A small CTC audio transcriber, trained from scratch.
Model: 6.86M parameters, log mel input, norm batchnorm, activation relu, depths [2, 2, 4, 2], widths [192, 192, 192, 192].
Training: soap at rate 0.005, 4000 steps, batches of 256.
Rows from block 6, named by matrix and row number. Rows with one number belong to one channel. Each number is 128 + 32 x the weight over its row's rms, rounded and kept within 0 to 255. All counts start at 0. Numbers have three digits each. After the name is the row's rms in percent of the matrix's.
# convs0: first width-9 conv (model.blocks.6.convs.0.weight, 192x192x9), inputs 32-47, a 9 kernel for each
# convs1: second width-9 conv (model.blocks.6.convs.1.weight, 192x192x9, transposed), outputs 32-47, a 9 kernel for each
convs0.162 103:106112090147148162087144126124115089104143077158048122153105186091139114130107115130111134126202130164132157092138126092150118061096165113114166102127139151114178075139141167124174188177112153100195069144171119172050091165142144107111074147129171113107117134192190074165123113185129105111066175123163166113143137109078125131172127110150116151087060062085162101119110135145160089150104179100113117104103105143063168133113116050144125
convs1.162 096:172053175098159128120154123120130068146134135125108138042156111219087142111072144130147158132145136087112099148131145107095145091115126147097156063149119055150112153154124177151135048219159113148177129130100136100158174090127080171108099153159104193141162140122091099111118130136135126139156164112117118117119101071184140134090093083144116132100138130163162146112119105096109088123111114122083172117111141141160118148124141127155150
convs0.163 088:144113166084134111093174121112126184138064150091169094119063130158147136097085159125113113159126142149124139126166087147136089174088123077123115102138152102118121110166094090122171174100116140093107168122095199109153139115187088158085122118076111133067107171138096210094116195085172128163160084128140122133105190089187069149126066085148166140051078157072138127139115133170162092112101194116125102159085104063156152082178115110131132
convs1.163 093:166098126152131102141157140144109124114131146100090171158092132144134123083164058171106128122099128096150129085116106191149120187073158141106118139136148162076119134192103120158069130221161161124107135139102175163092075170134165129198087162121169149135103114122145161085115165139139135115134099165093099117149091156108061139133161130137125152144149097143109153116108133154137052046121130121163129078120197137138089180130128041131113
convs0.164 091:106109120134137154120106120099172121114164164095083079112143156133144169139029124120126174115118126139150128140138128138149120129096118138152105167145149132097115116115104189097098109163167131106117118114165126097120138138163146137076112117134156136196107142138114105125139119096147085146165104075014180154128134145116099120123160097161077192078087109091097093131125221123128090109176126157095092159086126163151123134136067174102120
convs1.164 084:094103122224144093200152102122124141102114128129179108087159083152125142193052133132225124101161100095171124132135111129123100160155115065129129155110105152103109157141181061122111119111158142117166095120147116071151085133137105118127087173169127153143098115122125161142188127080125129100140140127138097125146210087152121110130110247094109148093149132139139190100098144082138123089140084153100070131119137087108146126167050173161124
convs0.165 086:093130105148148145099097124130135150135102141080112105089123054128138074138186122100156120124120136139178146113072122174096120135079117124111111127148079107105182079165222087132133183183098121162131151169106117086145134120100111115085111194081141070129131131105085149146123149166093165110128124131186115089164074175117132117081043082110145178095188148151105114173114128065168142111139127121129111141176074174069146115040092135066152
convs1.165 089:115161161069163084134136141150078115150172129096129143150092121169172122152155093107098118123115127158107127150143117112179071130158114184125165061114091123136158160115193087107215159100177091179142127086138096142174164140124121098105162148084119103102107144139094165130091141122147114175148122180123140145107138058153100125136121133079107147115121097128148136116143101119144099161161096100104145155177119094112131157089110151115092
convs0.166 093:104147154132093135179075126127152158105085132166198121143130091148134117154098070181058129131133112134134112125119165150158163182095117189118172181131157123050143096133114115093138090165168140168083078134146093084120171059143128181060124082140103170255197116134157116095141099103082125185163085061140107145135192138070182088106125061109113168087183151084118115132108216091171149148184104097131096140133058194151125157148174104128100
convs1.166 097:120084120118127095179106116123136117105129135152128111117123118118119135159130153194163143107142080165173135139167159146121144122154124080159167131122134140118106115162155114126082171186146139117139124140134138083229094129139192080148074153143104130146102143131126114118127145131127142114125170077111172141169127172169077106133134165085131106126088145094151138110213068117127145097094136162109130148137143152094155114137111183056228
convs0.167 087:135070090081139178170070137073089144103181161127111121129122099137097180158097113071154139143136065188101135140095103184123152083118103168094119156132183111106106144127209079116117146189121113134122077117110113119113118139096147176160051125174155106188120094104127161119163128177125142087113152110106097079064108179185191158103093141137114122068175107114112126121149113109112161106151101122101143105130112130145110147132063171138132
convs1.167 087:100209154121186122076169092141123109110104120167119131078144108136139084157186070166160129112133147102131127128149129103129095150113157129151161148174104099130089098116136131169133100119157131181149109094080171147088125077145117115116150079164110114136122135170123138107112114087106146142126139143082181210181155118135116084176094081158082147123108139140154080138120125135139071095090117143118103153165135110208090019110158112178148
convs0.168 101:125152138132111147090123113087146190189094104095159141147036123133087107152130119129075081146110123134163125117128126079108083176106116102119131133116127134140114154099151160125098146065160155138135103088131125168102155075078125146179172101132110075168115168132123085139125161044182134097173098093100135167116106162018153141172096127109025091172163154185122122081107069160231061146124099130119084191137073141122064115211126109132098
convs1.168 097:150086122195141191075113124114145114085130137183142079108144152125112141078220125136072109165138174156128124091157125122130147126136157094157083178146137107092104032188096219119132150085141086070162121181144078145126079203050167176081042119161123104118111130150124144122151080149074110088154129131133131159126127103125154140185128129078170127138182059156117178119131116060214079071200134167077078100148175157135133120066156170132098
convs0.169 106:127115167179102129146091104147135121079201068076125109138107121095164052178131128120111147062131108101178142144087143102084160114072138106095146115116147090128147143089140078182149147113102126114158122174131136108134157100122081123128163107101196061108141140106121119119120133097126108225131086099122119188107144216034095135100165075069178198064115197105087165128173148046163161107116124095145089129119138143137136085076172131103161
convs1.169 105:106138098148184106116250097143101135196101124160120109203075124170084157110117126129170120141141183119103135128195109088151122112135120119130171115114164132146137055130184142117241114172087074154106124128131099150159088128132140131125142059091133068151142116122118164110082113159099146111126136136065099196117124126161158123179162091145123164098095122179087175148152124112109122111149096105112176107149137088147145123119131064184087
convs0.170 111:133102075116108140132137136114123059184057168151088171145165122154143141122070138117114114126161150137092163128157191076126107099116149096142144090134116182104152128147144179180080180199149054181079123146131119078157159231152163209071168147066126099098167085160093089118117085162108167154175148183127131164068146124112117147144155107173066128129157073151072131127114178069168148151190181139255073115100110085141158111114168115174183
convs1.170 112:180122110081136123155044142174098150112103087102132144139177113134133108154078141119109149093137092086142091176113173067141165021110120116137093161105194139111125160074164200152177135118155169144124095124117130146139135113120197119217192128208149137108117120129129120103134140178115145117110100120186133136127136084108133126146079153104126089079115125115149074084142087069159105100149124188129189157116150103122166095111119177114226
convs0.171 088:166148110179098083089167078141142172162099105147084132120098139169116110193117128125115137114134136121074105185070113137094048143098098202146146136105042115121113113174175124168114179144178143100104132106122073109099134190141136112106168127075136106130112120105154110113137117107126093081129129159202076133150150102089180130157108143109159176186097136218118123050098110134139117143095125121114134164134126109113108125098094137136107
convs1.171 088:106133079142117152130157078120168084111174112165165121142150108152135135120122173158115093127136160162122169093143119150139176141115127102102117126119114120162133239128173072118107100121194143098110157133131164142121123128182118072084134069136123148115119132159121131148105151083127150106145138143185147146154143169110141104170129141117139135100152171094170138093101118118161135123137195119122135136076120159146172154136174124105151
convs0.172 099:149076214155129120099131054115091116193190118112089113124049132176133071119103220083109139126105124117105101154082172154076126094172063127179147124094137072089104137062133116108161146100162092091170137142123194132084170117189090130098094113156173114089125106118083133147127149097100140145127138091129107110151124082144102134108049173097143146100054143114106114169119141104131145127088120143132064147155177118166096087142071168135161
convs1.172 099:084087091169178233119218154084101117163133151160130082131115147136076100136056168093183118159149111085131151153105144125136128044156171082112104121143179147181184138218141137114154131207073095157065181131148180124110115126136087144216113062173084114145134131117112144130142120158090136139131123148114159102118151160174133170093106113139117122091130115143114117101135140118155146165166115091108171088056163149141070196063093121086151
convs0.173 124:104139123086087168141124126131093116079154111125168138097168147110121092166118124105127162129146126147136094080215105098160112085159151089185134126121147136099118078191125190109130059144156133106121085198158153144129100165146133103112110122116183118184123081108137045200099083146147191096109173131090102136185110102196110110163074129158074136132126129136131158104098120223061108113151141114107117109184128117150124101183081135165114
convs1.173 141:133170098136122150108058162104100147127131116101100174112165052177135061240005149138109112106128081181128113129130122114156128086040118144135138107118139128102126109129181103067104228164162101183130104104106141149086149096145109146185122089191081144105140103145183142110133077192123080182108174098123115110167139127116082136109105153144112087054206128145123114137151098133133095174140115138127141148077124083111128149123146125090158
convs0.174 105:127096135161181047144102140157102139122118147127111115190089051137108205060138116116141118139118170085161115151116116155254106112141104157124110218145091102104157125088136168069158135178106108117168082148136094134083146104084179117118074160136161129145121127135111139101147125132118130092116217097168127054201096144076150147103062118187109189127183107120157135173129159114067148154118055216129182091083134117196163092092097129127110
convs1.174 108:108176118127152115118143106104131113198139149108087142110165061148197115117090148107120168106120168116180109102174163167082193134142078095135131139120124162160073152132081154132103170127168090184160119113150142154124131149175151084076158159095109146127121136168087141123127101137147154151146127108120174062096165094110178094146073170111112121129121161124113146132123150120128128106151092104119091128154116112147193118081148169141155
convs0.175 097:172159157100128160063029187120144112142124145143104155113138131129104154114134135112143124104107182085126140176077118107107126204065204103126144182096168169070155137127109149150066072169089114168137126145102148128137083176134093121114122108168087153161119103154160107129129098128148092114057112142112102108098168147096143136177100188192111065147182045163119180094093106138076157078108110110144187143089153114127085180092152142131136
convs1.175 096:131125130100154119147159120103121132161130135153140131126143165125120134093132119142092122138147122073171118094196097121151157105130103095119079117139139166147149242034138142107102180055236099072117097170116114169165134099131101109113135128161119162109127118118151104136161114135143149074127087097132156151116120091166144075093132143087115143128168213072165129089127132168210144164145183090122077090068126145153174147174184175116044
convs0.176 096:114120143102119149125151106136155121058072120126156149121118188071174037141138124131137122132187092106138129104107144089165109160143152117112145093151112161178088104161143118180110148051121156112140065140170118190097092153116104164135087064105112142181168220198079099115135118101110093166131136142102128071133125147098174111097161111163040129132116165119089107128120189093169124115141138092150040157130135144129154128105137131117165
convs1.176 091:106144177157140137091110185140161108104104104134126137086184074226105122116118127143138129163104122146112147150131102115107131094174143146103163149116102131155128115156110119122121081099092132116157147128123089117133165115191157138110104132128054140231163179182131130154142092148131098158162077123125155137180104125131133146081123200076130143143134099108184149156170183111102142133081054195098150092134128135156090123085158148141115
convs0.177 107:079148083153115140129141138168132110147080130094107124121136057097218085139120114132155118081212123141133097120082099151176112042207149065132086129196088131155166120151172084181120153119089154107120124097176115138126121169092119181148084102061114138129077143163197101195135114165125105100131101112117137154130105099134118128105131157157085127148118103109089070165122124089141108160124089122218112064196089148075124145106120134138096
convs1.177 102:190095177063165158120181103134097137095097103131158134099168094135145100124156117120135159083134154120126133111087196150124121134134099166101181178114142143101102122051159205110167117081213100137187053174112164094158110148185205154131111105156125211102160120103118126125143067155122086177107144137158137144113089159093176093117163085115118129139087190145145135158100155185060108134041156208143143100111123113111173139128132117123090
convs0.178 110:154097137113109167100130109177086104142136109101180095108149122117094211122118126149125120136126109176110130116101145096119132134120117116120078126116175121133137106167129151124120152101168063143072161182133129172159112172147080150131119148106152136158098127113111179125125129040181129141159143148154144189150087136146112111121107179134142112146094107064043202117116179130126161105153092101105166177112109105149120119177106098147116
convs1.178 125:132076148111171152090156116151083115146130133119105138120146139088166138031176130145150114092122110123173136106117146119121146151063124130167069110142121161131114103242089204095000171202142085093217098114138179199078144142169081124164124103142138107136083149134125152121132109156160098080141169130093074134150157179090098159153148109176115140061077179118137140093158161097140106098164141093143124120055163165091091133142116147112136
convs0.179 106:080143105136172121094132093151163089127114143136075116130078139156170097119061177135107142163103146118149083107170116167139121075145097128173138112118109090091112153111124111113108137118085101134065111178110131120167148153150072131132103097166170159180146092124077123151184110157147087134135148148175120168203143088124125122106057082185165138125076131069066145146143121107078149134100138090159178117073174109147161139124082158132139
convs1.179 096:135107099161136137164152141082136114177120102102120104086172146116132139123155103109174123112132147098118166158115129115124113183087140191156078098130126209138164174116134102154121139179132092146147120091194119150122220091148068155176156084175087111105144133163117132118164157155124131105091164120095128174132114153110201070115127137171143142040076084145132124112127180128115130124114138109114145124145139151108076142133174017170147
convs0.180 092:160069038106136148230155055108155124155130098163112113106151163090116151132100137124109178130166103159121142105192134122105113154138052142135113089108139153145144136126109155130053099113181110133098083106153146160224144101085159096129145085126149136107122104111098094115163117139111099111128098194041196127152148122200086014089143096113126176120132100119062147169138095140124138077118126098153114159149156133153157101148090095145067
convs1.180 089:123138145106120139088135114113144127114131121123125107116151131120119093171138130135113165152147127141123113168139105124136175138086136218084118133100123105101177150148135134056081137091111093170160138157149114161060219172126103142095088151129130113146150102105095105108147133143096098080108186147061137125114210186097167207117122145156138111100082107154097137145116085152133086145150103113105162160153129064136052117174093140089212
convs0.181 088:093112091109138133179190068118083125097164141115115181105174121100100062195145121115098142142109120113154095151107109117111178102137110087146105103146165128175080192094221083095118129083183141131059132132132087174110149141100156103157110196087096158120143162106157108129159153163178112166053158108078130097138064125225102119070113130082100163156131128128089157127144120097186114161147080145057160105127097160145129167127098111151130
convs1.181 083:177084175119123092164083169125132172144118144147114129097165097141126172107111128184124096133128066153129107158075123155123131159098188169121106167127122092148137026191021147201132039220142132119121176101151133118112125063153118137132065128166116117114113115173146134073155052106109133114154137140182145174098135106129145095115135158111115132138143128125127143135146133131151083117093095072155139169116151187082077183074142158090175
convs0.182 094:174158067119138133089160108175084151157069207139090145168153127099122124112119122134139099126125106160099138180160079132136147101145148166152090129158108123154108094124073146144112143088117098135121098113091181116148228124099155121080151122102186151108117151101089167097123174073177160088194100095126203138115128157107093108079138129152084142098125109101133192077114130158143110133190094092173166098108097132146164117135127134181105
convs1.182 099:137148156117108164101160093157129104090141092114127112169074106118136124099210118112080130160097186108121110126129171135117148165090145093132125095097154096163150178164139195109097113124130155130139142172160107102132113193154127087121134140105143090139088159098122128151152100158206135102144084141123126125164121173083134140117109055161122164167053120134109131106119181091121137116134140107089134155139102123124128037141205137118181
convs0.183 124:150172129171166099145082141133137159118161128126128096088200153039080141107164133088134159106110133146135113194169161086117150105135141170128118097097146127101141128149088137137128108206050064127117112164120097173123112187081169053163076189136129152175099154102130165150099108137093152083161182100121153144131170115154093161109184193113115142104099162154135156084074142172089123144198125073104105118140117085065202079145138150147080
convs1.183 142:107112129128139120147146127152113125116116152156127115156109118125170000244058152101112106141167136155104125101156143119130180114054164069120115137130112118143150180092135167123091184069120098193125148161168109046110080195156120084134113070167174133111122124094162128124140143084157084172093181133119113141132138076169064157145093129130109133136075168150120136111136095149107148110140166110148078137121152129168146103176152164002193